From a checkpoint of a small spectrogram autoencoder: encoder depths [7, 7].
Rows from block 13 of the encoder, named by matrix and row number. Rows with one number belong to one neuron. Each number is 200 + 20 x the weight over its row's rms, rounded and kept within 0 to 999. All counts start at 0. After the name is the row's rms in percent of the matrix's.
# fc1: MLP up (encoder.blocks.13.mlp.fc1.weight, 384x128), inputs 0-127
# fc2: MLP down (encoder.blocks.13.mlp.fc2.weight, 128x384, transposed), outputs 0-127
fc1.145,074,226,246,225,207,196,171,222,201,186,213,198,203,220,182,256,166,202,207,214,223,183,198,185,165,220,206,209,261,149,162,194,191,224,189,218,194,146,219,191,192,188,197,169,205,195,199,191,203,211,194,185,176,208,211,227,207,204,209,202,216,209,201,189,200,212,228,204,178,178,220,221,181,206,176,226,201,191,227,187,219,209,195,192,193,208,186,212,191,193,183,207,183,209,211,209,208,202,195,171,196,210,216,134,203,193,195,224,188,205,209,200,196,210,210,197,142,216,182,234,194,205,192,204,239,175,208,203,209
fc2.145,078,193,155,204,214,200,160,226,205,197,177,206,212,209,193,250,191,190,186,210,210,180,192,193,194,195,183,201,258,252,248,205,208,176,203,225,190,181,181,208,198,220,178,206,192,194,222,199,205,195,193,190,205,212,194,174,215,190,187,185,172,186,206,218,200,193,195,162,227,196,209,221,197,206,199,201,208,198,236,179,206,195,210,210,212,223,206,201,212,192,222,228,203,205,185,200,208,195,196,172,199,161,170,114,219,176,184,217,204,200,204,206,215,166,215,188,143,205,213,216,205,208,197,186,224,220,205,206,198
fc1.146,119,188,179,195,204,203,187,220,180,199,182,222,205,218,203,181,166,197,195,197,207,186,172,147,212,249,229,165,230,212,177,205,181,189,204,203,173,192,204,198,192,211,233,172,216,190,174,232,177,205,194,205,200,189,206,195,201,221,213,207,203,195,193,205,173,213,215,187,187,223,213,205,191,196,180,251,241,190,181,231,251,202,275,206,175,199,202,178,215,200,193,208,208,200,205,203,209,191,209,196,185,200,195,163,251,246,188,216,211,193,221,195,199,192,204,203,192,194,194,201,207,180,191,224,194,188,222,215,241
fc2.146,124,203,232,212,205,195,179,227,190,219,227,170,224,222,209,213,193,209,162,199,196,191,217,198,197,175,209,194,205,191,208,218,181,198,191,204,199,182,202,194,217,221,196,191,185,189,211,150,206,202,231,201,211,205,182,227,200,222,181,203,188,191,170,187,194,211,200,185,225,185,213,195,202,157,210,261,219,223,235,219,185,216,210,217,226,186,212,205,221,196,234,187,204,195,203,219,236,228,176,194,193,176,206,148,166,197,230,230,161,180,200,265,212,233,215,205,208,223,187,205,193,212,231,180,206,205,190,213,188
fc1.147,027,216,214,204,224,194,239,192,205,221,230,195,210,194,163,213,163,192,211,217,180,192,175,202,224,180,194,217,246,229,181,193,184,207,164,171,202,173,220,162,192,208,181,201,179,183,166,208,246,173,203,213,201,170,205,203,186,199,190,210,192,201,212,220,209,193,208,218,190,218,211,180,192,195,192,229,198,198,160,178,212,185,200,207,173,195,198,202,211,192,195,172,209,215,226,209,185,180,172,176,193,149,210,219,204,168,207,205,212,184,208,183,211,212,222,249,174,195,212,224,180,219,223,226,207,161,171,160,198
fc2.147,026,183,196,172,186,187,257,201,213,257,181,215,222,200,173,236,199,213,184,206,198,188,208,212,199,209,220,243,250,165,196,195,197,214,206,190,211,176,188,195,192,216,200,179,212,200,180,166,188,188,200,201,225,200,206,175,196,182,186,179,201,222,177,192,204,200,206,198,204,205,226,195,181,184,199,224,181,201,198,190,189,206,202,214,218,206,200,202,231,199,217,213,184,198,185,183,195,220,231,211,172,198,197,215,184,173,200,225,149,211,198,203,198,179,198,119,177,188,208,229,202,178,203,183,216,260,194,203,211
fc1.148,105,172,202,192,184,190,143,213,205,194,152,200,218,232,195,184,240,181,199,199,204,215,186,231,196,211,205,155,187,186,188,196,170,231,225,214,198,201,190,214,195,192,181,169,191,187,187,187,226,194,194,243,177,209,179,224,188,193,182,197,203,204,194,187,167,214,173,214,206,174,204,196,209,189,208,177,236,191,205,187,162,195,255,180,197,208,189,210,224,192,180,198,192,211,217,225,188,216,216,191,210,240,174,187,163,214,195,192,212,216,202,205,203,207,189,199,176,175,188,193,231,189,177,177,183,224,241,160,223
fc2.148,113,174,208,196,225,206,145,174,205,237,240,201,219,223,228,192,228,213,210,223,191,188,187,200,191,188,164,177,210,202,217,187,214,211,186,212,216,212,211,191,216,187,240,191,208,181,186,228,212,194,190,180,205,189,170,187,198,186,194,209,195,168,198,189,195,222,179,224,212,189,215,199,189,189,199,208,196,197,185,195,241,182,258,192,199,183,179,206,182,191,211,202,210,204,197,185,200,202,178,229,178,150,231,181,250,196,193,217,210,213,165,268,208,210,184,197,193,192,182,195,194,189,196,214,192,177,238,191,164
fc1.149,061,193,258,223,195,206,208,210,212,222,221,133,218,220,192,216,174,185,235,198,214,202,194,205,206,197,190,182,276,192,204,209,192,205,200,202,207,162,223,204,201,211,211,205,181,201,212,223,195,195,200,181,205,221,218,176,159,185,197,195,202,205,212,210,240,219,211,205,193,206,204,157,199,197,196,202,197,205,176,190,221,200,199,206,161,195,188,210,192,186,169,195,165,188,204,218,216,214,165,217,199,218,207,219,217,217,185,204,263,195,211,206,188,189,203,190,207,177,195,236,212,190,232,157,201,188,173,188,207
fc2.149,067,191,112,193,203,205,222,203,186,203,190,269,193,218,172,209,193,197,211,200,193,174,216,211,196,191,179,196,260,206,194,205,200,178,194,214,209,170,162,190,181,199,172,184,198,176,201,195,196,207,200,215,195,199,200,225,220,196,185,189,191,201,211,180,225,201,223,187,208,212,202,193,205,213,225,212,150,204,184,220,175,207,188,206,211,198,199,205,203,200,222,214,241,197,176,226,216,198,246,217,183,178,204,212,186,184,192,207,147,211,200,196,189,193,214,216,202,199,210,210,184,218,214,255,190,219,173,213,191
fc1.150,095,211,228,219,201,210,225,199,195,209,196,196,192,233,204,228,203,187,190,158,210,213,199,203,178,218,202,212,208,210,218,209,210,187,207,194,188,216,191,205,195,181,145,198,217,194,213,182,180,230,204,189,170,189,189,188,199,219,214,199,182,206,219,208,159,202,214,202,166,205,157,185,189,220,181,187,215,190,198,208,241,200,185,186,186,230,201,214,222,213,262,252,195,194,203,188,197,192,280,214,185,181,199,171,236,192,202,206,177,187,195,203,204,207,194,200,230,188,192,198,198,217,183,186,135,201,201,183,190
fc2.150,104,201,163,207,192,184,224,209,199,228,215,211,198,246,207,215,200,189,189,191,211,161,198,207,215,161,233,207,191,208,173,194,206,199,195,205,215,217,214,206,200,199,262,199,209,202,198,215,192,212,199,207,208,181,206,221,240,184,212,197,205,191,200,208,153,192,201,235,223,191,170,216,209,211,206,200,222,195,213,197,174,187,196,189,198,184,196,191,213,196,155,210,224,192,202,206,195,204,101,217,194,220,192,143,164,190,203,213,222,189,208,187,208,196,211,209,233,206,206,194,198,216,185,209,156,206,206,197,187
fc1.151,134,206,186,207,211,200,181,190,197,204,200,226,195,202,179,214,183,209,211,226,186,194,191,171,198,243,196,179,199,229,196,194,204,194,201,197,200,206,146,199,192,217,205,177,206,171,203,238,181,201,205,127,190,188,199,221,246,198,204,190,190,210,204,206,212,191,209,209,182,213,222,203,198,202,150,206,193,210,197,229,187,235,171,197,199,217,216,220,205,229,194,227,200,202,200,175,203,213,204,182,210,178,197,215,264,175,201,229,208,194,210,191,190,170,193,209,194,202,196,200,170,201,205,250,213,154,239,239,228
fc2.151,111,227,212,208,212,197,173,199,235,200,197,199,164,167,203,194,197,189,178,171,199,169,202,183,199,171,179,192,184,189,215,220,211,200,222,210,190,202,232,164,206,187,208,218,203,213,230,131,208,200,186,214,214,212,205,190,183,203,175,185,197,206,217,242,202,184,240,175,193,197,215,203,164,202,168,200,205,206,191,206,207,215,203,191,212,218,197,200,221,200,207,249,205,191,197,206,225,198,173,193,210,229,196,186,154,190,212,151,165,198,209,180,218,188,215,188,181,205,206,183,194,203,193,131,210,240,213,206,177
fc1.152,032,198,204,177,215,196,190,244,217,238,165,218,201,235,200,181,210,218,215,209,188,201,209,205,192,195,177,173,159,188,226,176,210,210,262,209,219,216,228,200,180,199,219,224,202,171,220,177,201,207,187,201,178,195,197,173,183,187,214,200,198,196,177,209,172,219,201,192,219,188,165,209,219,213,211,151,200,228,173,204,192,199,203,182,202,191,231,225,227,186,186,178,194,205,189,193,202,211,249,216,190,235,153,211,173,225,177,176,182,211,194,207,190,207,202,209,211,214,169,204,219,174,165,205,173,198,204,166,204
fc2.152,031,191,194,180,223,205,190,195,188,228,227,178,177,246,183,171,198,214,204,208,215,219,197,222,187,224,185,168,165,214,189,203,183,185,190,215,194,224,174,193,213,223,180,192,188,216,204,221,209,185,212,209,197,193,185,256,203,183,205,204,199,200,211,196,201,188,193,229,185,196,161,209,209,186,229,190,202,197,159,206,211,195,227,200,181,173,171,193,192,201,217,183,227,206,191,216,194,219,130,204,210,200,275,215,261,218,213,189,213,194,196,202,201,178,196,207,206,202,225,187,222,219,184,191,164,193,198,214,190
fc1.153,061,181,183,186,183,211,231,208,192,172,207,191,206,212,184,121,219,170,205,197,248,226,260,237,213,191,183,198,190,254,237,198,212,207,192,196,201,222,194,214,195,202,167,221,212,179,188,198,196,193,203,207,214,212,214,225,194,208,191,201,193,196,203,211,226,190,206,192,178,187,167,209,206,209,202,185,209,206,188,228,192,207,196,201,176,195,196,185,208,224,222,177,244,199,201,219,220,179,190,186,183,173,223,193,201,186,203,205,222,190,203,201,205,194,210,154,226,210,204,213,202,180,206,199,175,182,131,200,188
fc2.153,060,191,214,189,175,163,234,208,201,210,217,227,211,227,197,176,188,189,203,211,186,187,122,222,191,213,219,199,180,165,160,193,205,210,195,204,197,198,211,180,196,204,235,207,209,190,207,204,180,197,201,206,218,198,195,163,216,176,192,219,235,207,197,161,198,192,178,229,232,213,191,196,185,201,171,197,179,190,220,196,201,196,195,200,216,197,193,205,215,193,177,234,185,210,204,182,190,201,241,205,196,233,195,199,181,233,199,222,187,187,192,192,203,244,194,247,233,205,170,228,195,191,210,218,183,189,135,206,206
fc1.154,066,211,189,212,214,194,228,189,204,185,221,194,193,143,198,240,190,155,183,186,189,214,220,175,192,213,212,221,223,188,208,204,192,187,210,196,202,209,175,183,211,193,189,189,196,223,218,173,211,190,214,193,168,191,198,211,221,189,154,234,184,196,195,197,234,159,179,192,174,230,230,199,211,204,200,232,228,212,233,183,236,181,178,199,211,187,206,206,194,205,228,223,194,193,196,214,179,181,156,148,208,181,239,195,201,172,204,211,202,191,224,198,201,212,198,185,225,183,172,189,212,203,214,204,255,194,209,236,195
fc2.154,064,215,213,210,192,224,229,192,194,189,187,206,209,142,221,226,192,192,194,189,208,166,201,181,205,201,222,192,246,203,191,199,195,212,214,194,203,202,215,196,183,208,229,212,204,206,209,230,207,191,225,205,192,181,204,172,194,215,194,220,206,197,202,202,208,199,201,171,209,213,214,208,219,246,206,203,233,199,227,186,156,204,156,187,208,187,217,192,198,218,175,179,199,202,199,179,175,184,256,164,200,215,125,179,185,197,191,194,175,188,217,182,183,192,199,210,237,179,201,195,193,192,187,199,266,194,208,172,188
fc1.155,145,203,175,215,189,201,174,197,178,158,226,221,213,211,189,199,175,209,182,196,175,200,200,209,198,190,203,170,239,204,164,212,171,194,216,189,150,181,232,201,204,187,187,202,181,223,194,224,205,201,200,227,191,206,200,186,165,207,184,213,186,210,194,201,208,196,198,194,204,237,233,211,208,229,188,187,254,203,184,213,220,198,276,198,211,195,210,181,196,150,145,220,228,212,203,197,189,212,223,197,186,188,229,194,198,193,191,208,238,201,213,194,202,210,186,201,188,207,190,237,199,187,187,169,170,222,207,181,211
fc2.155,141,212,257,202,204,169,169,218,197,223,237,194,198,225,176,192,215,220,196,205,215,220,197,198,207,196,187,228,253,188,204,198,193,182,206,203,216,173,171,211,212,198,212,194,180,220,222,201,214,179,194,180,224,190,165,174,173,181,183,214,191,208,186,197,199,222,175,211,184,180,216,209,207,220,186,216,172,207,233,196,208,193,217,187,218,191,208,235,182,211,231,223,206,210,176,195,172,190,168,209,194,205,175,199,191,209,182,221,188,184,210,280,189,232,209,199,195,190,190,217,171,215,194,256,179,180,187,194,205
fc1.156,089,184,178,200,208,226,215,193,220,201,171,232,185,178,241,191,212,213,216,209,228,174,230,191,171,179,200,173,182,178,218,191,211,186,183,194,208,188,165,187,214,218,222,204,217,192,192,155,226,192,213,208,202,196,205,175,225,200,188,200,233,197,191,197,187,201,199,183,223,184,239,225,198,239,219,232,201,196,179,208,219,216,217,196,187,198,204,199,188,192,179,204,206,205,192,169,190,191,147,235,207,203,147,140,176,191,211,190,205,199,198,207,206,209,186,200,175,207,204,181,195,216,197,248,212,208,251,225,217
fc2.156,095,193,225,192,194,187,236,203,200,204,236,158,183,128,178,182,202,198,214,205,189,218,178,215,192,205,189,154,177,211,205,204,203,204,192,203,207,211,244,173,220,169,177,200,186,203,182,238,228,201,190,195,168,209,209,229,203,197,198,203,207,201,207,200,175,213,193,174,194,192,225,214,181,182,215,226,231,201,203,189,198,191,213,205,199,189,190,201,188,218,215,176,191,203,205,198,184,189,260,229,210,214,252,135,209,204,196,196,216,202,222,213,203,189,191,213,183,198,181,200,202,198,203,153,208,176,230,191,187
fc1.157,035,178,245,186,204,207,212,167,194,195,212,182,198,196,210,184,189,165,218,195,179,185,203,196,168,183,187,219,236,172,178,200,214,191,217,214,203,195,236,184,208,223,214,220,192,209,201,212,195,186,207,200,196,217,206,206,217,232,194,188,178,196,222,186,241,185,201,179,217,175,204,208,188,213,186,231,197,182,162,207,193,210,199,221,203,196,196,163,180,210,158,176,199,174,213,201,240,237,159,186,219,159,173,271,210,209,178,209,227,187,177,195,193,205,180,220,172,179,214,225,183,214,210,214,204,179,169,205,190
fc2.157,033,202,150,207,201,186,201,199,210,236,210,233,236,170,205,184,199,192,213,198,183,204,191,188,207,219,207,215,216,216,218,192,230,188,211,200,205,187,152,202,190,195,191,199,200,191,200,176,178,206,187,177,182,188,188,180,175,182,200,184,207,190,192,199,205,200,217,161,185,219,219,189,192,207,175,207,164,189,193,198,189,226,189,217,192,216,209,194,226,210,228,213,192,231,216,217,182,208,239,208,200,210,254,286,178,171,198,209,159,186,201,200,191,216,191,170,156,213,186,223,199,210,218,178,207,222,176,216,224
fc1.158,046,239,189,217,174,210,207,163,171,208,219,228,215,185,184,182,205,165,182,198,211,189,211,233,204,195,207,220,221,226,200,187,183,207,197,180,196,220,186,192,181,206,186,186,215,217,202,197,166,209,202,186,187,208,202,242,175,182,166,212,196,186,174,195,210,184,182,197,204,197,225,227,170,202,179,230,197,181,202,210,194,184,197,202,192,219,193,197,188,206,222,226,204,201,197,210,202,185,214,166,214,188,201,86,214,180,210,218,179,214,213,202,227,182,212,166,240,202,192,209,198,217,178,206,210,203,203,169,212
fc2.158,048,225,189,202,192,196,208,205,214,217,180,158,211,188,216,196,203,187,188,200,196,193,201,193,178,185,225,242,211,188,196,221,185,211,203,188,186,229,223,207,204,217,232,188,200,193,216,189,186,202,186,196,207,192,190,148,218,202,163,198,223,212,198,202,174,201,214,180,191,204,242,212,195,191,203,212,202,177,217,195,222,194,220,207,218,204,209,221,198,198,194,183,208,205,207,201,196,185,187,184,196,205,169,68,188,209,200,202,214,184,182,194,199,197,180,237,253,220,209,200,205,203,185,183,216,184,189,198,196
fc1.159,044,219,237,197,212,189,196,176,194,163,226,207,185,190,190,181,176,171,169,146,210,184,217,182,214,207,199,233,193,214,195,213,180,208,214,190,198,204,217,201,181,193,156,217,190,237,213,172,204,220,186,178,236,161,192,236,205,197,189,194,177,206,213,170,188,216,235,199,243,200,222,172,199,193,178,199,204,215,207,165,206,174,167,223,189,188,195,191,197,171,170,222,221,196,195,218,196,196,260,160,212,196,216,204,220,191,190,206,179,208,206,193,175,194,200,214,187,184,175,214,189,187,196,180,205,221,227,204,172
fc2.159,044,212,149,200,196,223,189,205,203,205,190,195,213,217,209,168,199,200,198,185,201,198,169,197,211,198,218,255,209,195,208,194,185,203,213,186,196,209,179,219,194,243,257,204,226,203,174,225,203,204,225,230,222,174,182,166,206,192,175,218,210,191,178,192,189,203,183,202,167,212,210,212,219,208,188,204,216,178,229,173,195,203,205,185,227,187,221,195,189,223,219,251,198,206,194,201,185,187,119,166,199,213,195,192,172,196,192,184,221,192,212,192,210,196,209,169,202,212,223,195,192,186,171,212,206,176,230,197,241
fc1.160,065,212,235,184,205,143,183,211,174,231,191,208,218,203,223,216,175,189,177,188,239,178,190,194,205,225,199,188,222,226,176,185,177,206,198,185,187,228,180,181,191,215,181,187,204,184,194,207,188,189,201,195,194,199,197,225,215,223,194,197,207,204,162,221,215,208,177,203,173,197,158,199,187,175,198,204,183,181,237,194,152,192,207,186,182,177,195,210,187,189,187,169,204,218,211,215,210,200,207,166,207,214,199,154,217,191,200,212,221,225,205,199,219,200,204,194,222,209,214,224,191,192,188,244,227,151,266,193,220
fc2.160,067,223,158,191,202,249,185,205,207,216,200,192,208,208,235,242,194,187,197,201,182,195,209,172,183,157,197,209,198,172,224,213,147,195,199,183,192,212,209,196,201,234,205,207,198,192,213,178,193,214,182,194,213,204,207,178,212,201,159,212,196,193,187,206,221,212,175,195,215,192,164,196,188,206,212,216,191,209,197,209,252,185,221,208,213,205,183,216,189,209,214,230,193,197,201,204,220,193,215,161,198,179,192,128,192,194,190,195,178,214,198,212,218,183,205,201,225,211,194,196,210,198,184,148,219,243,258,205,186
fc1.161,022,193,198,231,198,193,192,191,201,229,194,189,211,188,184,215,175,172,219,209,193,195,159,221,204,181,212,203,230,216,179,217,198,192,206,185,179,193,202,188,194,219,182,205,199,198,183,252,194,227,181,210,219,204,168,193,193,203,208,202,172,163,254,226,222,173,215,216,202,212,238,172,205,181,200,247,202,184,197,153,247,204,215,225,183,193,213,190,201,193,215,180,184,229,201,225,195,165,176,176,235,192,210,200,222,204,254,188,213,195,181,191,207,188,175,196,205,168,213,211,225,212,227,189,195,185,169,184,197
fc2.161,018,201,203,180,198,204,178,198,198,224,202,229,243,193,227,218,205,214,175,198,199,176,252,208,217,195,195,210,235,165,211,209,194,213,200,195,189,173,201,207,178,199,195,177,218,177,188,136,175,192,206,203,201,204,197,183,204,198,213,202,194,239,188,181,236,203,199,208,200,215,250,177,205,216,209,232,183,207,206,211,158,211,195,192,214,210,217,202,218,204,181,204,219,186,201,201,195,194,244,158,163,174,230,204,138,163,196,195,200,188,195,214,182,228,207,209,217,193,181,213,179,208,213,203,180,234,185,174,192
fc1.162,140,196,181,180,185,223,165,197,204,212,175,149,195,213,209,211,223,195,204,166,173,227,188,185,206,193,203,177,247,170,191,189,205,225,175,191,198,207,188,198,210,221,187,200,199,191,234,189,205,212,215,135,182,206,200,176,231,178,203,162,181,202,180,195,223,200,185,213,199,216,206,175,196,193,181,205,187,196,221,193,190,192,179,200,183,224,212,182,185,199,160,207,227,174,189,183,197,204,177,172,188,222,216,179,242,190,214,233,220,206,192,209,193,163,189,159,218,201,201,185,209,186,189,242,222,164,201,225,231
fc2.162,124,214,192,209,207,182,153,199,222,198,218,262,186,182,196,182,216,165,212,179,180,164,210,196,191,192,191,187,213,221,219,211,198,201,218,187,223,194,197,180,199,215,195,215,189,175,202,214,194,204,207,208,204,193,196,204,180,221,210,202,186,202,216,224,201,212,232,151,189,211,201,204,191,194,212,181,165,229,211,219,194,215,215,189,191,228,191,225,212,199,221,234,193,217,209,223,217,188,233,164,203,209,181,143,172,184,176,174,198,210,188,182,208,243,209,252,183,207,209,186,212,212,247,154,199,225,189,207,182
fc1.163,027,210,219,173,196,183,194,167,198,194,235,184,202,190,189,193,176,181,156,220,207,214,191,202,195,183,203,245,191,194,176,211,199,181,194,197,208,191,208,219,203,182,250,209,180,212,194,194,182,181,207,192,173,210,191,199,202,167,198,214,165,199,195,199,186,234,204,200,188,192,213,210,160,182,181,166,209,213,215,166,213,165,188,166,209,211,210,180,179,182,225,169,179,223,193,196,167,159,223,152,213,175,214,199,213,193,210,219,164,208,167,202,226,199,222,236,165,201,195,196,159,214,189,204,233,170,215,203,198
fc2.163,025,200,165,211,200,221,176,195,222,208,166,221,216,211,216,216,180,187,192,208,201,208,205,189,211,190,210,271,204,203,229,195,215,186,212,200,172,204,189,214,192,207,159,186,202,218,204,184,178,188,201,191,213,193,198,182,194,192,179,210,186,205,180,223,211,191,220,182,216,198,219,201,200,210,190,165,208,198,231,187,186,189,212,180,189,215,215,217,229,198,185,179,196,212,211,205,193,219,138,149,217,194,161,189,185,190,219,215,213,217,186,207,192,220,202,147,153,195,217,184,207,196,192,187,261,240,229,189,225
fc1.164,065,190,188,210,216,202,206,204,163,189,211,227,198,167,207,186,176,198,224,203,229,167,242,195,228,189,198,218,199,183,200,191,213,210,175,203,180,185,212,196,184,209,275,180,212,196,191,209,199,211,197,210,201,216,214,196,188,196,196,212,181,196,180,205,247,194,203,174,185,209,222,197,189,185,202,209,198,183,205,190,188,196,205,202,170,186,201,180,207,198,171,209,232,195,204,186,171,206,136,175,206,187,225,148,208,179,194,228,211,230,191,207,164,191,194,174,180,185,184,199,198,196,171,227,255,158,192,183,216
fc2.164,067,206,224,200,202,200,214,207,224,203,199,172,214,163,197,214,190,173,194,210,183,231,169,197,181,218,196,228,202,208,203,220,210,180,185,193,190,191,201,207,204,183,117,208,192,189,195,184,184,210,207,188,207,199,201,195,209,190,196,206,200,203,178,193,219,192,221,159,226,201,218,192,208,205,195,195,181,195,221,184,223,202,204,230,220,198,208,211,214,210,237,192,152,202,200,188,196,182,301,179,215,199,181,138,180,205,183,222,196,201,199,211,185,219,190,218,194,199,187,207,198,195,198,183,247,219,189,200,199
fc1.165,058,206,205,193,179,181,208,179,211,211,203,250,195,198,191,195,190,198,203,181,157,180,168,191,187,182,208,226,200,194,174,183,205,198,192,185,218,180,253,206,193,200,219,256,199,209,202,212,190,210,206,190,203,199,211,177,213,189,185,240,200,198,214,198,183,223,221,227,218,195,230,190,225,182,178,197,206,211,137,176,239,178,179,185,189,192,179,200,192,190,164,216,144,217,205,188,182,215,210,221,181,198,192,238,227,179,196,186,172,227,187,193,200,205,182,228,195,214,216,176,233,190,198,204,190,227,222,218,176
fc2.165,060,206,225,212,195,211,186,177,204,208,223,140,203,208,196,179,227,207,203,185,221,216,235,209,217,229,197,240,223,209,206,197,203,196,188,203,191,180,153,211,178,184,196,163,202,208,176,191,194,193,228,186,205,206,212,210,199,191,185,198,181,188,185,216,197,199,237,203,182,199,228,178,205,212,172,210,198,195,131,219,156,216,182,187,202,190,213,174,227,204,235,182,244,202,201,219,187,178,167,205,198,201,223,253,178,195,207,173,224,227,193,191,216,162,191,177,185,199,231,200,190,203,202,212,199,193,226,203,209
fc1.166,042,229,250,203,172,225,171,198,220,218,159,175,192,246,189,209,238,200,200,210,179,181,212,211,194,192,191,167,204,214,212,184,175,207,209,203,215,181,243,201,200,196,150,203,185,191,195,208,189,183,195,190,186,216,208,205,208,207,232,185,212,219,215,189,180,167,190,209,195,180,198,180,154,194,208,195,183,181,194,197,207,212,205,206,209,223,193,203,173,201,189,195,192,179,211,190,209,205,198,178,215,233,190,267,182,218,213,184,159,177,186,205,207,201,206,212,213,224,190,209,228,212,215,172,194,214,134,219,219
fc2.166,041,198,121,204,217,174,186,202,202,194,241,228,177,241,193,187,233,201,196,198,192,190,195,218,205,205,159,152,193,201,191,194,188,197,202,194,198,194,165,178,207,207,242,216,194,193,219,204,213,184,191,191,199,196,192,204,193,214,214,194,201,195,207,205,183,216,179,195,199,195,206,203,201,189,237,194,225,202,174,213,187,207,208,204,189,230,201,194,212,184,227,220,218,213,213,220,198,195,189,181,203,186,190,282,247,210,193,196,243,191,211,208,184,195,191,183,223,213,217,221,182,211,200,228,175,181,155,226,185
fc1.167,167,220,205,189,201,189,204,203,177,215,197,195,169,217,203,239,205,224,226,206,201,202,196,236,205,213,201,152,190,182,220,222,195,207,197,208,208,213,153,201,226,200,199,196,202,206,211,202,206,193,203,168,184,209,200,189,196,206,211,224,166,198,195,195,169,198,189,217,164,223,161,201,198,191,194,139,177,200,189,213,193,211,199,204,198,205,195,222,172,170,241,195,205,204,189,182,195,188,227,242,213,221,260,251,225,207,190,213,170,215,186,203,190,171,199,241,238,224,201,206,201,206,230,183,192,174,178,211,226
fc2.167,186,205,168,205,200,204,228,198,211,185,202,194,172,224,201,219,219,206,202,189,201,196,190,205,201,200,198,162,182,216,162,218,195,198,205,184,211,209,249,203,194,190,197,197,175,193,201,200,201,196,200,210,204,193,214,212,194,211,198,198,191,208,218,193,190,204,225,216,248,188,158,185,206,200,221,156,171,205,181,235,195,202,195,202,193,198,194,210,192,196,155,243,203,195,184,223,207,198,172,216,207,194,132,242,211,186,197,178,237,193,202,173,188,193,200,158,223,211,226,185,208,220,181,232,176,270,189,206,169
fc1.168,110,191,198,189,189,174,250,203,201,167,214,212,160,204,200,200,194,224,209,209,212,186,243,190,201,208,193,216,174,184,214,206,230,195,179,198,216,245,167,205,206,207,257,238,184,199,183,190,202,194,192,190,205,206,188,185,191,212,197,212,225,220,206,212,184,192,187,177,200,197,214,193,187,211,207,142,200,194,167,197,221,194,170,196,197,204,195,186,202,203,158,206,205,195,214,210,211,194,211,258,192,187,180,200,201,176,204,193,223,196,190,199,208,208,219,241,148,179,212,168,225,191,188,227,161,179,242,212,191
fc2.168,109,190,216,213,209,222,260,197,198,186,205,195,180,197,182,196,192,205,207,179,205,212,161,209,194,213,226,239,165,208,212,174,200,219,218,193,211,229,230,195,195,165,151,191,198,219,178,209,185,203,200,222,191,213,223,211,200,200,200,220,192,185,211,187,213,204,209,213,199,199,192,207,203,198,208,176,163,205,171,186,190,197,203,210,208,162,204,197,221,215,238,212,212,194,196,195,187,204,177,251,210,246,247,194,199,185,209,178,200,221,198,178,212,179,198,150,129,201,200,176,206,221,212,193,173,206,233,201,209
fc1.169,189,196,163,208,193,187,201,208,193,162,219,200,202,225,195,208,179,188,192,200,208,202,181,188,191,193,208,147,219,212,215,192,169,173,207,181,195,211,192,194,197,215,155,189,209,208,196,254,201,208,212,166,200,189,197,230,223,208,207,161,191,208,192,216,196,220,220,217,169,198,200,188,204,176,183,161,239,200,203,213,197,205,260,195,215,182,196,187,194,184,248,178,235,192,210,198,206,194,226,196,207,193,275,189,223,217,197,228,207,196,214,203,207,192,201,207,195,217,210,211,211,200,192,186,179,202,144,197,219
fc2.169,230,213,237,206,186,206,211,227,213,167,170,180,157,219,187,219,182,207,191,209,201,211,182,195,211,196,220,183,188,188,168,225,160,212,215,188,197,189,203,197,221,200,216,222,169,202,214,154,200,201,216,222,196,183,182,165,189,226,196,187,184,215,203,177,199,210,199,215,216,201,184,187,194,189,222,201,169,211,213,218,196,190,170,176,194,193,209,235,191,212,158,257,177,192,190,227,205,189,183,198,211,164,143,185,206,199,208,182,196,193,196,222,186,240,206,181,199,239,191,222,230,219,203,229,174,203,155,204,190
fc1.170,054,217,222,202,222,205,215,171,205,224,189,177,215,173,185,213,188,209,168,190,211,156,220,207,202,200,199,182,249,185,202,204,212,203,206,180,189,175,238,230,204,226,194,178,217,204,196,189,201,208,200,201,210,191,187,184,187,194,180,181,185,210,196,203,237,199,221,209,222,199,184,192,192,184,194,235,204,216,206,213,234,187,207,209,157,208,183,219,221,198,149,218,172,219,200,207,175,210,160,207,206,203,165,221,207,190,205,184,232,213,208,203,187,200,212,212,198,164,198,205,225,204,197,228,260,226,272,214,192
fc2.170,054,194,172,192,213,207,230,207,189,220,229,232,212,144,191,207,208,197,199,187,185,201,184,218,196,196,197,172,253,197,186,213,196,184,203,206,210,162,166,200,188,220,203,202,208,182,180,215,187,215,197,213,187,203,189,227,220,203,181,186,201,184,205,182,215,209,200,178,186,202,187,217,205,206,190,237,207,193,186,197,170,210,172,215,231,193,192,203,195,205,264,194,236,191,193,214,200,181,234,203,179,174,248,235,172,198,186,212,169,201,200,198,203,187,207,198,201,186,205,188,191,203,212,157,250,171,262,199,195
fc1.171,045,216,240,218,215,227,204,178,158,238,185,172,224,207,219,238,227,212,193,170,173,206,169,216,214,208,210,183,228,237,178,204,232,175,167,191,192,193,192,193,180,184,199,214,186,207,194,227,197,201,202,210,182,210,183,159,182,197,216,202,221,191,210,202,185,209,195,198,152,182,193,205,208,197,195,221,203,193,187,202,262,197,206,211,187,227,185,207,188,205,207,214,147,198,189,198,201,191,220,214,203,198,151,193,216,210,192,177,216,207,193,203,216,192,199,154,263,190,175,187,203,202,211,179,193,214,202,191,204
fc2.171,047,219,137,208,216,179,195,182,198,194,239,227,195,218,213,241,223,195,209,192,204,176,249,206,211,160,207,180,227,187,222,203,236,191,183,204,221,205,198,178,194,195,203,171,190,200,198,188,194,182,186,191,197,201,194,256,195,210,196,187,218,201,210,209,177,203,205,200,204,202,212,206,199,185,200,242,200,210,174,216,143,206,193,207,210,214,196,194,189,178,188,173,237,181,210,199,195,184,167,207,180,203,240,182,185,195,184,200,172,186,199,193,204,176,194,248,266,177,210,213,185,190,211,212,197,194,187,190,179